Rows from block 3 of the encoder of a small image VQ-VAE, named by matrix and row number. Rows with one number within an expert belong to one neuron, the router's apart. Each number is 50 + 10 x the weight over its row's rms, rounded and kept within 0 to 99. All counts start at 0.
After each expert's rows are labels from the 100 images, of 14976, where the router gives the expert most weight on average: "strongest on" is what is common among them. Only what is clearly more common there than usual is listed. The data: histories of elementary cellular automata, time running down. In brackets: how many of the 100.
# router: router (encoder.blocks.3.mlp.router.weight, 32x128), inputs 0-63
# up: expert up (encoder.blocks.3.mlp.up, 32x128x128), inputs 0-63
# down: expert down (encoder.blocks.3.mlp.down, 32x128x128, transposed), outputs 0-63

# expert 12
router.12:56 42 36 51 52 60 60 48 53 54 52 49 44 48 45 58 51 46 43 38 52 71 37 50 54 63 59 32 32 47 46 73 37 57 47 56 50 69 65 45 74 56 56 51 54 54 53 35 39 59 45 63 39 62 58 35 44 44 52 59 58 45 66 42
up.0:40 57 59 37 45 73 42 58 55 48 56 29 54 45 72 37 44 60 24 43 55 58 47 46 64 57 51 60 49 57 50 46 58 49 57 49 41 36 45 47 43 56 57 54 55 61 44 53 32 64 57 43 39 52 47 69 63 42 59 53 36 54 49 62
down.0:31 44 43 45 56 54 37 38 49 50 64 45 43 30 69 39 46 37 41 64 40 45 33 69 60 48 28 48 39 56 56 53 50 64 47 54 38 31 28 47 40 57 46 50 50 72 50 45 44 39 70 44 45 52 32 54 38 54 61 39 65 51 53 55
up.1:56 42 37 65 50 53 54 41 64 47 52 57 60 29 49 26 45 47 42 65 36 40 42 59 46 56 37 57 47 44 54 50 63 33 35 49 67 55 48 49 54 66 46 51 61 50 44 49 58 28 45 54 45 51 63 71 43 61 44 38 38 51 51 42
down.1:59 55 69 56 51 24 60 43 49 52 47 55 43 53 38 58 34 58 47 46 43 51 51 47 45 76 44 60 64 51 42 38 52 42 72 38 43 49 51 52 50 22 60 47 38 55 49 41 61 56 63 38 60 57 51 33 48 46 53 56 53 58 38 43
strongest on: 111 turns on (99); 110 turns on (92); 100 turns on (80)

# expert 13
router.13:46 61 50 63 42 54 61 61 44 43 46 57 53 55 53 42 56 47 48 54 62 45 51 50 38 39 76 38 62 48 51 55 59 20 62 51 46 48 55 37 55 30 64 50 41 51 47 54 56 57 35 69 38 65 56 49 54 44 57 38 47 63 57 58
up.9:51 37 68 65 38 63 50 48 40 55 51 45 27 43 54 37 52 45 37 65 54 49 33 49 61 30 47 54 55 36 49 56 61 52 27 41 39 59 51 43 61 53 61 44 38 50 38 52 32 46 60 69 43 55 28 56 40 42 44 53 54 59 42 43
down.9:41 61 52 54 65 68 52 46 52 60 63 38 53 33 68 38 37 48 54 29 41 51 51 51 49 45 33 57 53 50 49 56 42 64 47 45 47 64 63 45 72 65 23 55 65 46 50 72 34 49 47 54 58 48 35 52 63 40 49 52 57 47 45 51
up.10:47 58 43 40 66 52 58 62 46 45 44 59 54 69 36 52 43 35 74 48 44 45 61 43 38 49 49 46 47 59 34 67 49 45 66 37 67 54 55 74 64 49 29 46 42 51 68 49 58 43 50 40 57 51 52 50 47 53 45 49 50 37 44 22
down.10:63 46 58 50 54 80 27 52 56 46 49 44 51 52 44 54 34 52 52 48 50 72 45 50 45 62 58 51 65 51 52 53 54 39 41 43 50 36 52 41 68 52 42 58 64 46 48 36 57 76 57 49 54 61 64 26 43 40 52 51 35 41 75 61
strongest on: 001 turns on (94); 011 turns on (89)

# expert 11
router.11:64 56 50 52 38 41 39 54 57 41 54 53 53 40 49 58 44 66 58 60 41 48 46 52 41 43 36 67 62 41 53 39 41 53 37 53 39 28 68 39 40 45 58 52 46 45 53 58 51 51 36 50 53 50 59 58 56 60 65 34 41 49 54 53
up.1:43 62 59 49 44 51 60 58 45 53 64 49 50 60 37 70 68 49 32 63 54 69 68 48 44 49 37 38 55 68 48 65 58 61 37 43 42 39 60 61 42 50 48 51 45 35 52 57 52 47 44 53 33 53 49 46 62 54 47 47 48 39 59 56
down.1:62 41 51 38 51 43 43 56 50 44 43 41 54 50 43 81 35 68 64 46 31 33 42 55 49 48 44 37 58 51 52 40 53 42 46 45 52 36 44 60 53 56 55 52 44 42 59 37 56 56 45 70 67 43 69 39 67 63 43 47 48 47 42 61
up.2:38 52 50 47 51 44 52 48 55 53 47 48 46 60 50 61 45 58 67 63 54 45 62 67 60 44 46 61 58 44 56 46 33 43 46 37 42 62 20 41 44 32 61 20 52 46 55 61 47 59 48 59 58 40 38 57 55 60 46 45 43 51 40 46
down.2:60 45 47 39 54 88 39 42 53 53 45 60 47 50 56 49 63 39 62 61 61 64 32 46 49 37 26 56 44 47 44 45 61 43 68 66 55 58 36 36 63 45 35 57 44 49 52 51 46 73 45 54 51 68 55 49 40 42 53 45 55 32 50 35
strongest on: 011 turns on (78)

# expert 15
router.15:64 44 49 44 42 49 52 61 54 44 50 54 52 41 40 67 46 28 53 46 43 66 51 62 37 73 44 59 42 62 31 56 41 55 69 50 46 37 62 67 56 74 42 35 58 60 58 53 67 41 50 46 40 41 41 51 54 42 45 59 52 44 44 37
up.1:50 59 56 35 59 48 52 57 63 48 42 32 36 59 59 47 53 52 40 41 51 40 44 40 44 48 44 46 37 59 39 61 25 38 39 53 38 65 40 49 56 54 41 45 31 52 85 48 48 47 60 40 33 48 44 50 62 38 57 48 50 41 35 44
down.1:72 51 43 57 33 78 50 33 40 52 60 51 44 50 48 63 33 43 45 58 45 53 47 57 54 29 64 52 38 58 51 58 51 48 53 39 46 26 26 43 45 46 20 48 35 61 53 49 33 65 63 44 53 67 55 38 52 57 52 44 46 57 50 49
up.2:45 38 45 53 54 66 71 41 65 39 47 45 41 41 38 61 64 62 39 46 48 26 39 49 39 60 58 62 58 48 52 51 58 49 70 55 58 54 45 37 52 50 63 59 51 48 48 56 44 63 52 39 29 54 42 46 61 56 53 49 33 50 59 54
down.2:69 51 49 58 45 37 41 49 53 47 51 40 44 34 53 59 56 44 44 56 51 43 56 59 56 35 60 49 33 60 44 44 44 30 45 39 41 48 40 56 39 50 34 46 56 50 55 44 57 46 56 39 54 41 58 26 61 69 50 46 85 51 50 40
strongest on: 100 turns on (97)

# expert 28
router.28:54 70 43 44 32 54 51 49 51 48 46 29 49 59 71 56 59 42 50 47 64 48 41 40 45 58 50 68 64 43 47 65 45 56 54 38 58 60 67 57 56 38 60 37 34 61 55 53 45 60 45 47 45 67 45 28 45 38 49 57 42 44 54 59
up.1:48 45 42 63 43 62 32 41 33 50 48 37 35 52 72 58 59 42 38 66 45 31 43 53 58 40 47 44 64 49 44 57 61 39 44 52 52 67 39 69 64 63 52 33 43 58 36 38 51 40 38 48 46 51 39 57 57 38 27 62 51 48 49 43
down.1:62 63 63 49 47 39 53 49 42 52 44 44 55 48 54 66 48 47 58 68 62 50 48 32 38 36 45 60 52 34 58 40 63 67 53 54 48 32 52 48 33 46 50 52 38 48 61 31 51 39 34 59 46 55 74 43 45 69 36 52 39 41 53 27
up.2:65 68 50 51 40 37 46 59 48 46 42 54 61 58 36 56 62 57 66 42 61 39 46 39 33 43 40 60 72 59 40 37 61 32 70 51 57 35 33 36 60 43 57 47 35 57 44 62 48 56 56 41 50 33 64 49 41 60 51 48 50 47 41 37
down.2:61 51 46 65 56 58 66 42 50 60 51 47 55 66 53 46 50 40 45 46 48 46 73 57 44 75 53 48 33 57 57 50 33 53 61 46 38 51 44 54 78 60 55 48 48 53 53 55 47 40 28 55 60 37 55 61 44 49 59 56 46 63 42 62
strongest on: 000 turns on (96); dense start (84)

# expert 0
router.0:45 43 50 46 65 46 53 45 44 39 42 57 48 50 47 61 48 39 39 56 65 63 66 45 57 48 53 53 56 37 67 57 34 61 53 47 50 59 35 56 51 47 61 40 62 58 51 73 62 35 50 51 55 36 28 35 42 56 56 67 64 49 36 50
up.1:38 46 60 46 45 55 37 36 52 51 46 80 46 52 37 51 61 43 39 48 58 38 65 68 47 38 46 49 35 51 60 53 46 59 60 41 36 54 44 60 56 48 33 45 37 57 39 53 51 39 61 58 42 58 35 52 66 57 42 45 58 45 37 41
down.1:51 48 73 61 54 53 64 68 51 49 54 57 55 36 56 49 35 49 58 66 58 48 64 55 40 38 39 44 49 51 50 39 51 71 38 50 46 30 52 48 59 65 56 57 60 46 41 38 46 32 43 65 59 67 37 53 72 54 28 56 45 36 58 63
up.2:53 46 42 47 71 50 40 68 52 54 47 62 51 32 20 63 48 45 40 31 30 47 36 49 53 58 47 37 61 58 43 36 67 59 31 50 47 48 48 60 48 53 58 61 36 53 45 61 69 57 41 66 60 42 56 44 57 48 55 44 52 43 49 44
down.2:45 39 65 41 30 49 41 59 56 39 59 55 52 59 53 47 60 55 50 64 85 46 71 58 57 53 51 35 30 48 49 51 48 59 51 61 47 35 57 45 79 48 27 55 47 38 55 36 72 52 50 68 57 38 38 66 56 42 39 52 57 61 52 54
strongest on: 000 turns on (100); large cells (70)

# expert 9
router.9:41 58 45 57 40 52 41 27 56 44 54 52 49 52 53 44 45 52 43 37 51 54 48 56 62 46 40 51 51 46 48 32 40 66 69 53 58 45 49 54 55 43 49 60 38 45 61 69 57 59 55 32 67 40 52 44 43 53 54 61 52 39 30 43
up.0:56 43 38 48 41 50 40 37 36 48 43 26 43 34 58 47 39 47 29 36 57 44 29 43 54 53 72 50 37 32 50 48 60 60 58 54 51 36 55 36 56 48 45 46 51 68 45 54 45 44 49 49 50 54 52 65 64 50 55 58 59 38 50 58
down.0:40 31 47 60 61 60 44 42 60 54 52 50 47 44 46 54 43 31 52 51 40 50 54 59 55 78 67 45 55 57 48 56 53 48 75 38 43 51 58 56 37 64 49 62 46 49 55 41 63 50 46 27 41 41 49 44 45 37 58 51 53 70 36 73
up.1:38 43 55 48 30 72 57 62 52 46 41 61 35 66 52 34 52 50 50 58 67 36 44 43 49 51 71 53 55 51 42 50 38 41 58 52 46 47 46 56 65 44 34 43 39 66 50 67 54 58 66 29 41 51 59 52 33 42 33 66 54 56 46 46
down.1:38 49 57 61 54 39 46 59 56 33 41 40 52 48 54 53 58 48 59 66 59 63 43 50 46 72 73 41 45 60 55 37 58 54 43 55 45 31 56 65 70 61 51 42 52 44 46 57 47 51 58 50 48 53 46 51 44 44 43 59 44 50 69 48
strongest on: 001 turns on (96)

# expert 29
router.29:55 38 52 37 33 45 53 49 54 60 54 45 54 40 39 49 33 69 49 54 65 53 56 49 59 63 25 41 36 38 47 63 62 45 49 67 62 60 56 43 36 42 47 56 65 40 60 43 35 70 56 49 63 52 55 59 35 35 54 39 51 64 48 60
up.0:54 57 43 62 58 39 52 47 39 62 51 26 63 51 66 61 54 43 48 33 55 47 41 52 43 32 51 41 53 47 54 44 30 42 51 57 56 48 52 64 47 55 60 48 44 74 42 43 41 41 58 61 44 63 60 50 40 33 58 56 38 56 67 48
down.0:51 19 52 39 49 52 54 51 60 45 50 56 49 41 42 44 40 38 65 65 55 52 52 56 45 51 41 51 69 59 45 51 57 43 43 46 61 38 34 62 42 61 72 51 38 58 36 43 47 41 47 63 52 61 63 48 69 50 44 56 53 30 53 60
up.1:39 74 46 43 47 37 46 48 39 63 61 58 42 55 65 64 58 55 55 48 58 36 47 48 40 37 61 36 43 49 51 56 57 55 67 53 57 53 38 50 59 45 46 51 78 57 54 46 57 47 54 57 49 63 54 49 32 35 50 56 40 60 59 66
down.1:41 30 49 55 63 62 45 52 54 34 48 48 43 42 55 39 42 45 67 60 52 38 42 50 43 64 59 46 48 55 45 53 77 49 50 42 44 42 32 56 64 74 37 53 59 47 37 54 43 55 59 51 63 56 54 48 67 45 43 56 45 42 58 73
strongest on: 010 turns on (99)